Weights of a small audio captioner.
Data: trained on chords played on synthesised instruments, 13.9 epochs.
Rows from block 5 of the audio encoder of a small audio captioner, named by matrix and row number. Rows with one number belong to one neuron. Each number is 128 + 32 x the weight over its row's rms, rounded and kept within 0 to 255. All counts start at 0. Numbers have three digits each. After the name is the row's rms in percent of the matrix's.
After each neuron's rows are labels from the 100 clips, of 14976, where the neuron reaches its highest value: "band" is the frequency band that holds the peak; "top examples" is what is common among them. Only what is clearly more common there than usual is listed. The data: chords played on synthesised instruments.
# fc1: MLP up (encoder.blocks.5.mlp.fc1.weight, 768x192), inputs 0-63
# fc2: MLP down (encoder.blocks.5.mlp.fc2.weight, 192x768, transposed), outputs 0-63

fc1.667 088:097089129138074127141098167082140133120106098116130119130057140128117120130083081087153107119093064123119156184117157086098116095140142179163137125076149120114154143160117138037169167139144131
fc2.667 077:126172175162148184139152171164153071100091103109115133094112135178149109203136178136122133109094098130092137070176138225140189104168117172136128174128187129122109102099148144131151058089115157
band: 4000 to 8000 Hz
top examples: playing: arpeggio up; organ-like; instrument: electric piano-like

fc1.700 085:133131165127090121128255142100158126173122137146128074099196102133103168203123151090173108114157132119111119127180124160138107110079174112156135122064163141129128128141087148066134068175081095
fc2.700 084:187190142122122162090059126135143120111115140119128170138108117131153133068131144075060164183099123097141087054138163148140150112128140147121159177092097126082139129078111090110099085180119091
band: 1000 to 2000 Hz
top examples: thin (high-pass)

fc1.703 081:074117106069136155060100095160181159152143185114075096122181151155062114150143169178151179078127106087107149168083146136156046098067138127090116106077118110083105167161041116127103130100145120
fc2.703 084:111113123126157138147067079111135147122092149173129119132142127115090131152135168165079118128141140158119146143088133135115115108096139175116138130181142152132080135138155151055140086130084069
band: 2000 to 4000 Hz
top examples: organ-like

fc1.201 113:111105115099110164120111146112095088148154150074146176140128198184142087120197150107166094150115130117089162089089101097090072107071131127066154158169131138163094122155089102153078155137158131
fc2.201 120:130115175183149156148101134113130155142182098099155158094092164094165110145140116225148134112151147117112119157142158164125144166125171146204180101135090128117114104117150100105160158122097157
band: 2000 to 4000 Hz
top examples: arpeggio; playing: arpeggio down; harpsichord-like

fc1.152 116:160119142085088155151140125164102109111150120144205147091041118153157070075142142136181138089125104063098084127093099182169183153114131155159078147070110152128145154115159138156102120131067080
fc2.152 125:172179155132176123092131074118187115149236120129135118101154126120167106170130126127164192111075114102128096181129139040130115151127120091145135125162124144136118145143080083124158107095101100
band: 1000 to 2000 Hz
top examples: square lead

fc1.674 061:113174166117122114148101153129200145158100134147130173132101098123054091110145138153145129159099186060070137127131150156139149120144136167111153119090074144220075112098149134139160080152136162
fc2.674 061:154056119082082117125102152185194116178085126099068136178056108102142137123147178059166076116142173188111142120139173142158109160129088128143143075116127094166081100139130170167141173109122106
band: 2000 to 4000 Hz
top examples: reverberation; text has "room"; text has "reverberant"; clipping

fc1.501 099:108081081130139128134117151163161098140132114133109113139135116157169084211150134134107137139102157099089115118105104114121117146121102120127111158120049130125117114107137155161144070097129123
fc2.501 092:187120135158153084065121131145112140158124106186110104123145122118104119132113126110110135097131116143127122092154151129148151180117146131063136170138116132070122117138160131115118104191110149
band: 4000 to 8000 Hz
top examples: reverberation; text has "room"; text has "reverberant"; playing: arpeggio up

fc1.288 084:096207109128146208115163134157100141090097155122107106118096092160100137109115117140124157109190089200125126087115134137094166089137175117138117140139075138158145128122100107124119147144110191
fc2.288 085:157070117114107124070146096109155100180093101132146187100130138152092128093144114177166158095143101116099167162133100066159156126130102138132208145059165107100126117146098127099130116131112147
band: 1000 to 2000 Hz
top examples: the note A; organ-like; root: A

fc1.408 087:122196131172123120176089108112111076144134097163123111139131114134167133186122189077153131162135148137190097073082122128123139095034200106127132102139105076151130139141138089114123089098155182
fc2.408 085:192152141072125110185173115179118103079129134161122113143109134117133164106125128110122146152139089059043133113164105147071095115086117120066159170098192126126149104120131145172132143143115089
band: 1000 to 2000 Hz
top examples: vibraphone-like

fc1.252 097:119154135081128174061116150102091093180137148079089111120140131139134135127114121152159114125024081103108141117081075137136053100100107125053045159079135085100145098178130173129148093135129134
fc2.252 099:103070114129156127194125106155124134165142158093145156168102123108133146154123110199076158163123137177153109137164124137132102146142178144162109143109128153138171198165065156170147095132153158
band: 2000 to 4000 Hz
top examples: vibraphone-like

fc1.28 124:137142142137120105138193132094192155127136107185114124136159172112137145116118121132134058076142120149155113142219122101108110159138170159171159065126116078200139166160092114116141166111122139
fc2.28 120:075084161141128090143135153166148098114101120073131114100114166198122169121137135097147101139140138152100140145171180146105166106154177131132081105147165100056128122135149096160127081134149120
band: 2000 to 4000 Hz
top examples: arpeggio; marimba-like

fc1.144 097:110137126097142114120187132085137115131094166072122122136207073118067147137103191072184186120107144132113058155116061143148089142130156113180142106057115075158141122122170102133127171116143164
fc2.144 091:155103143078099140086148178185137134113214099129154172142112035154157145083068135083126107092196150129113127105118114098106169066073165130125158086128109125085095154145140091089106116145107095
band: 2000 to 4000 Hz
top examples: arpeggio; playing: arpeggio down; vibraphone-like

fc1.242 075:122116113158134172171054136142150170132162136113121126135110102114105077167106087150120140105178120156081135107120065177080083136128189106122126170110138110099133149074093086132109114156113226
fc2.242 074:107092125130063101114154145091099167139157145087068141095124179148151092175165165125142139144089158171127125114167082121084114164121136171105169113148138203134145119113172097110098122110131138
band: 2000 to 4000 Hz
top examples: white noise; thin (high-pass); instrument: plucked string-like

fc1.666 136:140142057104124153092118092121131145125112089169189106099149134115143096144126180113174072118137137121114107122119149108126092126150184138130114113084116122082099163101159110147063112168090137
fc2.666 128:117110151222091186094165161165117142164219192088149040106059138161144119143100083178118115128155108115146101119116078181107156164135090096121173117136135119170121148113087120136161095136148086
band: 4000 to 8000 Hz
top examples: saw pad; square lead

fc1.419 083:128115133095192170170105152147120146098114132106072120158177089115123127153147196118138110163149049124184100107177132114086137099157118146120076143082133146159131125111091154177104134083160165
fc2.419 078:122095098143137053098172144102142106118090124184085168113135084075141103105081138150056185131123081160159116140106159079120146099141127152112173177116052071122103126130155080132124160096114140
band: 1000 to 2000 Hz
top examples: marimba-like; vibraphone-like

fc1.702 087:137130137125120159141118159085162078122147134183117114144126125100111196091148108118120161117171083136114139183174100116153178165129154148126161122143101127111110138150088086137142165105076201
fc2.702 090:122168127109134161128173159129052124099131094144082162133142132162105165101076124117113125202146108126130122147108094088099132124108108080096129073155138210076201172142137084185125137073144150
band: 1000 to 2000 Hz
top examples: rumble; pink noise; white noise

fc1.469 108:123090197176125173107152171116116093116138089159108133139183088124141068123127135146089140110097164152133094103081177077117162107130153181147083184131154145166137070099063099113134129155112171
fc2.469 107:104144062116125146141116103162146110093105122116119137149121084188118044084126147139100065162147115162129091098163131132142150167096112089166108101123090183193160102075063073162182129095116098
band: 4000 to 8000 Hz
top examples: horn-like; pink noise

fc1.304 102:164139126186133125071111167110158147117053161128130128088127167142181154117082099095114136172120178159174164099186148132181136122087138155160193139117129151163128131143076175146147105162129138
fc2.304 092:117120078093115155103122144148115137101168116070065100155133165133125169146075083117144142100079174089126130136134170131165109160135138123107063131090148235195071097111141137114157110113148095
band: 500 to 1000 Hz
top examples: marimba-like; vibraphone-like

fc1.438 113:174096069204130117109126091051148147144152126154139123138118134151113079166170135094128151104137144068109177060114112185071162150146095088101140167128112108202110132143144182099052088142086111
fc2.438 110:071132163142114125077075143121154124202127095110119087145123172131114133115101148077152130148147153105091151083121127151125134084145104147145117092108122149130142172098152116165100185153148162
band: 250 to 500 Hz
top examples: the note G#; the note F; the note D; the note C

fc1.116 090:121135116159104191097104142142131155141080154162134109149168067127140182089165157166174135128131191154127130138123131133129084073119095140132145148172117118097156144144128149151127145105075156
fc2.116 094:123118078104102219134164132100108132173125157164137117179135149129187087109135148133160121078145207154102146116120120125057157127096128157172092050098081141137116097152131118179124098179166182
band: 2000 to 4000 Hz
top examples: arpeggio; marimba-like; vibraphone-like

fc1.125 113:159189153145119096129120126104134180139188133125163124134069081141067135145128100063093075069136115104102196101147129110112165133154155151155172182094077135098122137144101148134139150127148111
fc2.125 124:157128138115120093171117183122169110138161094164185089187107168167159045134145103080100140101109106165083104044118124142142141106135147156205160112126079158155086117110144111134098070145180127
band: 2000 to 4000 Hz
top examples: square lead

fc1.64 105:194136050106190159127113106153107153103096144123073121061134144175070106110181141181149183125186097099118167134150111103073173067107135158132095134157169094128081185147119117134100174135134131
fc2.64 108:144160099117103133125133098099061104167154126121137092099188134083189135177169193138051117153146131095173174060160119113184070082167094103168121091149122161142147073160165121081181115137103056
band: 2000 to 4000 Hz
top examples: organ-like; text has "noise"; string section-like

fc1.437 097:138123115171096134139167151138127090023074156092124087192165164141088119062139111152118082076119113119130117120136099080103090088108111177143079141133161175093095112146132172105168090170051163
fc2.437 105:147105170143134148150129146154147203116169133155119183104119166142100110125159047189138152108101176090129076111101108119142179116083136146089131157152167114058127089107120109104172093131080137
band: 2000 to 4000 Hz
top examples: playing: arpeggio down; square lead

fc1.158 137:170133055132133134168130138112119146165145128167133089127102119112108119212147131116122090088126125091137100054139153168196153147131171081177179176120096130123194133116116102128129123159127106
fc2.158 142:162133092212110077118070119153156169099149085172140120132171118161173118152087146081084109119108104132159103097061087098146125142143139077164125124168103125109147171148140121178104154154116085
band: 1000 to 2000 Hz
top examples: square lead; clarinet-like

fc1.656 091:090087115153168139125150155156096094123113107146126123141137160120124124170178121144106142078087099188116137168096159133094084068189101139150126201139163135109102100123063126122159124099105101
fc2.656 090:153120099134128117160166169126149182115142123148120150126123093160056125140143143127175093161059103130162143155178131130090105137152097126156152130109140186120159167148173137095139086151160157
band: 2000 to 4000 Hz
top examples: arpeggio; reverberation; text has "room"; text has "reverberant"

fc1.507 070:134121134148099143173172142105158120082110141123090183072126117121086085130111185091125125118199108144132082087099107133106140068050164107163186069171115174106182142170123153183155115188103070
fc2.507 069:199124182109139171125111108121147145106116150099097144153138111075124156180118136168138101155167135156147047136131076138093088081111160134098100072178107106129152173113122116149144170113153196
band: 1000 to 2000 Hz
top examples: organ-like

fc1.607 113:165144150181099093118100131141153104097175178122136116195179092135169076076115108208105156148116084129141106194111149069156150109106128158100074142084136145128122184135064132108193123090116099
fc2.607 117:091104070117117113125179174104091145095172110099144171155163145179076155168154179110154150193174068167134092164124143077149153090111136095125143084121154127152126217145123131130147138105118108
band: 500 to 1000 Hz
top examples: string section-like

fc1.697 113:201169100127139104162088136146138132108077114103061119052118167133164151133183123092160123097154189112123109119064155143176138107151103155131154153131134130110164073113085176109105113109145169
fc2.697 117:130090113106113090191067157069087107092031122169061148147188143089160044146121162162114124119113098105126095095170125145158091123150177145141210093115081143148166110117111111126096064140164063
band: 2000 to 4000 Hz
top examples: arpeggio; marimba-like; playing: arpeggio up

fc1.7 126:086162163123121144132138152118079155186112110108108147060081148134139137137125147087205112144093135111185135153109066109191120124191070119200121100117101088156127195135167101102130177108097080
fc2.7 119:132089219137068139165118154135084070133158163112146104121099182136146188119128087082100087154078134131123123047083062140121112189124172150081135129089150126145087132109092111189121136154129122
band: 2000 to 4000 Hz
top examples: arpeggio; clarinet-like; electric piano-like

fc1.323 100:145171147133085170159109164138108144210118127166100160095147170080199121133128150179081126167130166131134122115114152139123155095144099183115139185089135114089101133132157162114077122200151086
fc2.323 098:110174123152126150109101126158156079139146072127155115175061153079082126121103119092120129166111167088082163165101151095129127155110158140150111172107087083116105095141154084110162099137071077
band: 0 to 250 Hz
top examples: the note C#; the note F; the note A#; root: F#

fc1.574 112:187132160130162144138162104160113091129072144119115117091146129166127128093092104193165090111166101108134121123087089176134140093110134136089149088112127168170131152126055088066156167149130117
fc2.574 119:149146111141135125115145081093137170110163065103123118077081065136105155162114150206171141125074106153150098142139172103178132147167140122170163138137137123088144081084150181140127156139120137
band: 1000 to 2000 Hz
top examples: arpeggio; playing: arpeggio up; organ-like

fc1.161 080:148168136106113144123116143148118122126179105143131097129085093174156096199133132096123185044150138092123116101093111120100167120155143096137104125147123105114155107111149138130096097131091151
fc2.161 082:078122169108139141105055147117111084102097097129158144095107187159164154161159119077125081127128180112074192100137087103122053124183078127168142152123156138117100169161113096153147178165134085
band: 1000 to 2000 Hz
top examples: white noise; thin (high-pass)

fc1.560 123:122117165113096196096079022136144194047091177137143190167088181100119104142112141164184134132168111113135172119161165099135106106133113066151119129106105166114131104143136112119151080117128113
fc2.560 125:162157130171120161208161084125129121136123183143145152185119176131167109055229134128154159109116123084093147115100053173079104189108092134112111140133100157117107138157105162126094100140198118
band: 250 to 500 Hz
top examples: the note D; the note A; the note G; root: D

fc1.118 100:122074107170111170135096154110116061109121120164146164100100097077088107153089183131139121131085099129106083089123152113097114128135107199099141131135161133079132113120127118124142133104110190
fc2.118 096:101117162049110134106106142102158119042158166173166196132155142122124049131142170186092097142167115117153152125102171126116140119142128097198131117074137144111132067120167162070133113147174158
band: 2000 to 4000 Hz
top examples: horn-like

fc1.625 118:134133108169070093159119181138141157092076084104115170147162115124132160180106079113117099143121146117170049114145126111155138121133133104140122178151128106135129082084113145150072044132145146
fc2.625 112:129104091167174065146116126078083124092135071117057077142100074120123112091120183081076117097125139136159046114081167123146105124113120065076142087127183162150121116137122164150169097095148121
band: 250 to 500 Hz
top examples: the note G; vibraphone-like; marimba-like

fc1.605 099:108103075129130121151153117101088141105119122120087116154116125075113120162140121112153142141148120112131082174164127137140164112124069138194052149086145114104176105124138099133098177101116172
fc2.605 107:099150077136155070128091112130188145129084094157091124152083148141155126150130147101115113144117151130109128148106130145142154133121104133140107144116093190214175069154110152145103140129162126
band: 0 to 250 Hz
top examples: the note F; the note A#; the note D; root: A#

fc1.356 106:136137108119169067140155104058122142087150145145131063186144098160108103123094087065128136178133124110151074102138085116149134074168130102146174159139148162150114121153122052142117121162174141
fc2.356 104:189132122104105114096142108109167110145122081110124156128150126159113101148074160161145158160160082139126068154116138153128127172117081121145174156132154102130181126173149069114107144110126135
band: 2000 to 4000 Hz
top examples: muffled (low-pass); white noise; pink noise

fc1.234 096:127116126032114159161148108109123140094150067125151103149145120141104123092158133140067161113136153084142127101075106111119116086161111153117196164078067165163117115158167118140129113147081141
fc2.234 097:122091053122123110098139152127123158110173172147083114120116123124156075120088101133198128099062087187084090169065140099190104152168187142173114087160086096112119166139088158118158147054113105
band: 1000 to 2000 Hz
top examples: square lead

fc1.147 066:117090121128105200091103202108123150146122160097067105142143198161179149170196123096137135057142154129140163145072168169069111088132147159176112134057137184109118146124098162142159130104139104
fc2.147 065:141105181213121128166157139120151158178114101205103106067147131114132139141141086102103126158106112082176130154184111166090128117133152089135184139105136113099111110115118067053103133142132148
band: 250 to 500 Hz
top examples: the note A; the note C#; the note B; root: A

fc1.699 097:156118138133133131159169143090098119081172161151076136140108146122169130116125165108139143149112159129085134153085174124183127105107175154105157144115174179100182088159172119100183141077138151
fc2.699 099:124128114072098149126202142153145121068064112107101102149111095115112144154083130089143160139072135076171139128088138092153117078158115141125111069128153112136145139128098203165114096128033115
band: 1000 to 2000 Hz
top examples: marimba-like

fc1.43 084:089196082085115138143132119157095111115134130139106125198157087153186186153130171196169141112146134099173122148098142129113160123117139117160166141152086105192148126162157132186130115130141146
fc2.43 093:165105127064197143127143153129154079135145127098142178166120155126162118101207191067147104166107163152084108124157146116096182116114178133107117165146200132159106200097131158178111127132187146
band: 1000 to 2000 Hz
top examples: arpeggio; playing: arpeggio down

fc1.675 085:119161140078094097177063118125129142137155128124101137136122192150083136165146139132083157131092197152150180104150149119139157185105145143121126115115136138148130110081112106115178137122144123
fc2.675 089:167102122133131163167171111115114118118107081156107099189135103154044108114149181114117115147098072179133090103075077105096145139112098113141135138164167144142101139106129159116137095141180101
band: 1000 to 2000 Hz
top examples: thin (high-pass)

fc1.475 086:104109082094135135178147150115076153124144153183140121134119176090097098093140159133159116131142152134131083151121131167185179085146107124108215114142127161163116073123106114086153144120108136
fc2.475 084:119141079158132115138121070133157183112120126144109158152122130141095120157126145106121116109112141092097193186180094130090109123079115140129192097214106126103120157153128103122142120146131141
band: 4000 to 8000 Hz
top examples: organ-like; vibraphone-like

fc1.415 091:145097164150166151125123106147142128178109128077146094132147080120137148052109120152064149168134094110132121183140120127100125133137162112169141130131136211164120102157076092128177062112132082
fc2.415 082:068060166131152125116065170121205105193100159130139173099137161184138161114133132170176121098087076137117164068102125091136144121156101131075151097134028141167127159157136117123042147129083141
band: 4000 to 8000 Hz; 250 to 500 Hz
top examples: the note F; root: A#

fc1.131 116:110152129081104129100105090088140091206175160160128152116093130057158132083123155111116171158139111165116151101134092118091133114134079064120130160089141116116126164145147136141097126170148091
fc2.131 118:151093099143204108172098161188142103075112117112086115120085138126082173072112135130084180147131109126117112103130209187111113070113101141101073169125114164154136145119122145133118088136131119
band: 250 to 500 Hz
top examples: clarinet-like

fc1.681 082:134096198149128152121088141112112164161077150175154163163093118133119137171115074140156129110177111165115091062181149142088159117120089103107145131107162165147156123151134140090130155102117110
fc2.681 087:162193103106109169212099149112114113108133135106085144078136151081112113105094036155108143123107123149076116166176168137083085115101154164093120131177164124162129107138188179075108174150088107
band: 1000 to 2000 Hz; 0 to 250 Hz
top examples: the note F

fc1.123 112:139146138146121156144109195095124128160109090162090093088138114116114086149173133086171117075081169113100119084110152116170119197139132088167155123151139104099127148196084075126144107114175134
fc2.123 108:139078143045156151103112131162155152079065107185160138164065122153123109160133160091180131094089151149168149131095119152159102109141134103179139139113090126096062135074186124079136097121160103
band: 2000 to 4000 Hz
top examples: vibraphone-like

fc1.516 077:125164112098122132177155142090101075150132114129191155143138108120150146109134107164088145121144147161129149116100108104150117124148207123138098161104099131137088127144116166105056152129075153
fc2.516 074:064097128148154136119181118133113165160202141169109105106124144120118138101105166094152163060095184077162169192138096137121155111108105135126128104141114190092138156123178120074154122133182064
band: 2000 to 4000 Hz
top examples: rumble

fc1.611 099:173091080154111150102185076141063145153163131129105085150161063073068140142160186102132092131085167160111083113189143109158144137130140137140089083146082157125166179113186118134186113159129122
fc2.611 106:163069119103130068144153111170113109097144099115136206105122123100056106198131162081139112110105171125103083105139141155153087203143143089158114093140105154150140127108123046087156151135122153
band: 1000 to 2000 Hz
top examples: reverberation; text has "room"; text has "reverberant"; clarinet-like

fc1.90 103:099104100106121051104141158112120066135122157124094124169177093157124135096197195133126221109108121071122127112103086126132150123139130146129155122109135108108146160151106126149145135160101145
fc2.90 109:098151128094134168163175203110170163111048138158149130121107087115129124126122108182147121086169135054117148112174147087096168064068132147148118134094114125124152142095125160145173099149167090
band: 2000 to 4000 Hz
top examples: reverberation; text has "reverberant"; text has "room"; vibraphone-like

fc1.93 103:143128117120144196160081070132129140106132160133118147095148127123135160070122073124165109126200145115144142128161117140180132121115102103097130100066109108166160077040085152181120138109153155
fc2.93 103:191141161107104141195142160123140128095178091075116107092135115147134087096103167133192178169111191177171128162154163124134158154130138167152084113095103144163104110139070122176177102078128155
band: 500 to 1000 Hz
top examples: muffled (low-pass); pink noise; instrument: string section-like

fc1.244 114:146134109118123173175170144130119140134089089129166127150159151136132098128109097110140204115197105135202119145146010168151134069174123088161109176114147098172054066201037155175125132143130133
fc2.244 107:183078191139137149143147101136097128166187125067125098151121105101082122138160170127112146122146111151058112075133123150126123161137146146083136124119114157091162138106072131161166128123133182
band: 2000 to 4000 Hz
top examples: arpeggio; playing: arpeggio up; saw pad

fc1.390 087:182075195114161205108163077117148086099107123146145117144092124145168099167192154124127196099145156155108130058073174190180100115121158175198139098166120083151146115093120130145115144096101108
fc2.390 091:117124160109079118184136122116117112132142135163099194157165066085119135161120063184146111158152151083142123070174137175114094135139124130080135113101181154094095112148078141172127171110194161
band: 1000 to 2000 Hz
top examples: text has "noise"

fc1.176 110:147146103169129142115135129133135117091118132116111076156120115170154134099129109105137174118145058157156106158059124135087122142159113068084104130178120064158125125068121134089082127100150126
fc2.176 112:134081144043060135131150077076128147154125161045140166119170101129097101093162129173140146147144123138129119132122121085147121126116140195120158165079129152142176094139167107119121156191174157
band: 1000 to 2000 Hz
top examples: the note B; organ-like

fc1.10 073:167076190142029139149067154117151107139101127178099148151134135135134155126148120140120171079122151093182140104131121166125142147161076137166137122133170129104160119132124143148137138096080104
fc2.10 071:161091139110136165117132132098162120134166093181107084080109176097135129126206088099123062159139149111126135141146164105163082080120164104121089098091144115166153092161142174148062141102168105
band: 250 to 500 Hz
top examples: the note D#; root: B

fc1.609 109:155073146085140089144098148150128136142059150140112137172129129153131177139191067151117133132189149132120106088124134132167127158150139189159108108115128132083127117129105121123125082133111103
fc2.609 113:142131147183142105140192137157135104195151124124169154141123183096135138097103166091093133143131130137142112137122076117132190103140157098110123154184085164114178073091124090130152135092121121
band: 250 to 500 Hz
top examples: vibraphone-like; quality: minor-major 7th

fc1.500 103:137166113145113166122107135098104160025136125178124088136151126090043123116139106132124069110148132132136102143206126080155154076113184133111074128151108120070124153161122065136083134089134101
fc2.500 109:142098109176172099093154191093109139106151103137133131106115062126119115139132132114119203083097085098138149122119156130124159120147076142140165209148147106070146082148097085127134129115153139
band: 250 to 500 Hz
top examples: the note A#; the note F#; minor-major 7th; root: F#